From a checkpoint of a small self-supervised image encoder: 4600 steps.
Rows from block 4 of a small self-supervised image encoder, named by matrix and row number. Rows with one number belong to one channel. Each number is 128 + 32 x the weight over its row's rms, rounded and kept within 0 to 255. All counts start at 0. Numbers have three digits each.
After each channel's rows are labels from the 100 images, of 14848, where the channel reaches its highest value: "top examples" is what is common among them. Only what is clearly more common there than usual is listed. The data: drawn small creatures on textured ground.
# p10: first pointwise conv (model.blocks.4.p1.0.weight, 64x64x1x1), inputs 0-63
# p20: second pointwise conv (model.blocks.4.p2.0.weight, 64x64x1x1, transposed), outputs 0-63

p10.36:109139164189155150141182167188120097166104125160138123148099145143075124082129120180116149153130135143124085077061146157148159152081149166137101115180150168102118126127153121173076101196171136
p20.36:098073101057079147134130070102109120067067159157099076141093136161133102102146089138150138152094093126102143126096097143153113095133075067122090173176112156108118099173170143140129078117136130
top examples: black; beetle; crab

p10.53:091091168068139114101148171093067172123154109098042122124192113124099144050149082091120104142081154111101118072100159139094125136124133091087128113135110149106121098148160136136073136098124145
p20.53:113097125120086138124141169176112154109115104174135097095050132110117122150099096066180137082153129149151169142148111088169166110082162136146118145150131070123127176128020084120118139139131159
top examples: black

p10.43:129105122091074151163137140164145078092167155097104082132139151153120130097079129181144197172113180062119085108183132067138127097118129144133107129161169136120156194152159108165127099143134176
p20.43:154169167206088107166130157108126179107137159148145103134166173164163145127146150106131131152181128137119138160147174117101174141167119132168135082070155159134140152067039154149099129108085148
top examples: beetle; black

p10.31:164152161124110137139135098050161187169140141176199137116143144081094117105168106068117120094127141088087087105164116119204153131131140120146096157067098161130103100108075131151119139167111147
p20.31:102068134132136125183113068118148146139156143139139078103063170097098172128128146149172092114137156099145118153145147089134181122069172143112168122117156174111123067119063071192146103137116130
top examples: black; turtle

p10.49:151124126207103112140125124151135102137158172127151186136064111109149124113184096111165091076079137108111117147139125111145146111123101109205178126149088158112175078091136176137159100092086072
p20.49:110132140102172139126130122136181131145148108088023136112157060134147160064123147108133161153108187127070107143142172097097145062089112151138074136176154160134126117077130104109123161144155148
top examples: crab

p10.39:119162152191192094154150083082166143113141172113139176161110079070145109153163103083093086156078138150135156115160121120163126171186118109164165121161107163097106125090125069134122102165148133
p20.39:123154128132143158156128123121163061140141180112161127171129070095133135081131136142133098130124176130172155161152162111067108101140138139102089121135128176101190028113147106100134157168136205
top examples: small; jellyfish; crab

p10.9:103099151129139114115158143083168140163071101168158117136109125077162179201148196121147066153119119156129092153129176130101167131068115164118120170153099114136089128103125136075082103195120129
p20.9:172149192112162069156150132090148096107133160026146154112111153095114126106187161148076112137136160171164069157122142146193094148159136134161143136132099139127115130149113165117100165091130174
top examples: white; turtle

p10.55:125126152153125082164108089168173182071154179136133123161178153130152159159142112131077119149104135142146127129160090113133172178143127129146160125160127134111044064127149062086157079116136183
p20.55:124124126109094125139173095085166090106117165130140101126095126105180140133092142126164180045121127128104147091115145128097123160185080133126047162110130142231163129118147172100103145153156147
top examples: small; black; jellyfish; creature: crab

p10.20:134096185176169035104081129141118134129152069165134071173063139151162131127109140126091098097056150147094157147102126148158129148114128141104109133148125126130106104106070155116103150076096170
p20.20:169079146164133123140160102182147130096123085145136140074131152171151120203113156093125096128178110138102120107154093128152111106108052150148088069144183115124153119145166058081141177133167121
top examples: white; crab

p10.61:100102119064097159070171068109133167121107136109078094100104121110142077165096143168135143138181144112104117131120130149110134126106144150067095112161220113121100164142141143162062182098141111
p20.61:156142091181132145152080183138140114150179104107116123132109082138131135097114108188124122153116130158055122152075144122105110096098122149152173167144148189085202057063131138112099120106127156
top examples: crab; jellyfish; black

p10.28:134103142101100055090137144072138148120117078065086087167098136135135128115127104097130146140092134147140095204163092150100130128137147124086103104165168070118111105070081097195122133156081144
p20.28:219132115144144179109117109123133153172147184152155141149190165117138178146131125154133130131147132163133156105096114202115086171146171134095126150119110171116104149152166174101070124203165110
top examples: white; crab

p10.51:109150088183115095159127092144129092136192144132150149113212130122143118157140103109162069172155155159147123088117124119112057105091110183140141155112114164143174114103153047145125115065106148
p20.51:156094150136125099143152067083143137109126167137067170164171159169156134148065162121170128106207109161168173114139099106168120118149130125123104107150151099137146101110114133183120174037112134
top examples: black; crab; spider

p10.24:117123122148148136114159109136110094092103148124104109139139134107145083125139146104018067112159127151101166138081156100080171166143123089126101123124153139085099105153123157150060026101147108
p20.24:101098126167091086148137178091078150148083091116155125141112142061139115183176153173071141100139134134129083140135075087126122139115109157072077154084127118167138124195098097140153172150145095
top examples: black; crab

p10.1:159144108112091176080085126068126115150145127113190111154140145102158136134124128121140162135092114071050101174137139168136116117102096181091105165137151112112165097056120118116076147065080159
p20.1:038122130128110130189119092125142145131118147124119128125124120142123154094160152119180105101142255125153131118136143061134178110139130116142152102134174138093099108131131088136120092144133152
top examples: crab; white

p10.44:146133144109127110150034141076122126138148097134136122119104116091126112120127130080146101080111142138167097142120072158118098131150106108046139115181139156111135075068106149095152141044120201
p20.44:130124189155101114151111175121190122125158109133122131100137060129136123147173104066121159122110133115103097150126104085102126054126112159124079170180186125157151160071085106102145127139198171
top examples: crab; white

p10.13:128165163083146125101060118086121172126039120106136109120067111138138137169099147146112103114135118149146117203133120121126105134161104160150098139104081067127070052182110134113143158083138133
p20.13:133110170193154117110136139118130098066116113144100124099144116163094096126185120067069164145152136089094010144093071150159131127145091103144138133105170113119117130083094130166115133115102112
top examples: white; beetle

p10.34:144131084126132091137089131107154098146108104102147086136154078135122079133148103084099091060046136129169163163161104049145079117159109147143126145152142156089092106100129047142144112126170130
p20.34:117128130165115169162144128093166044154134131148114150124083107144193091109126114106118136095076132191131195094115179136085108095128184180153116161130107165128179128119078125131140172074149119
top examples: jellyfish; white; crab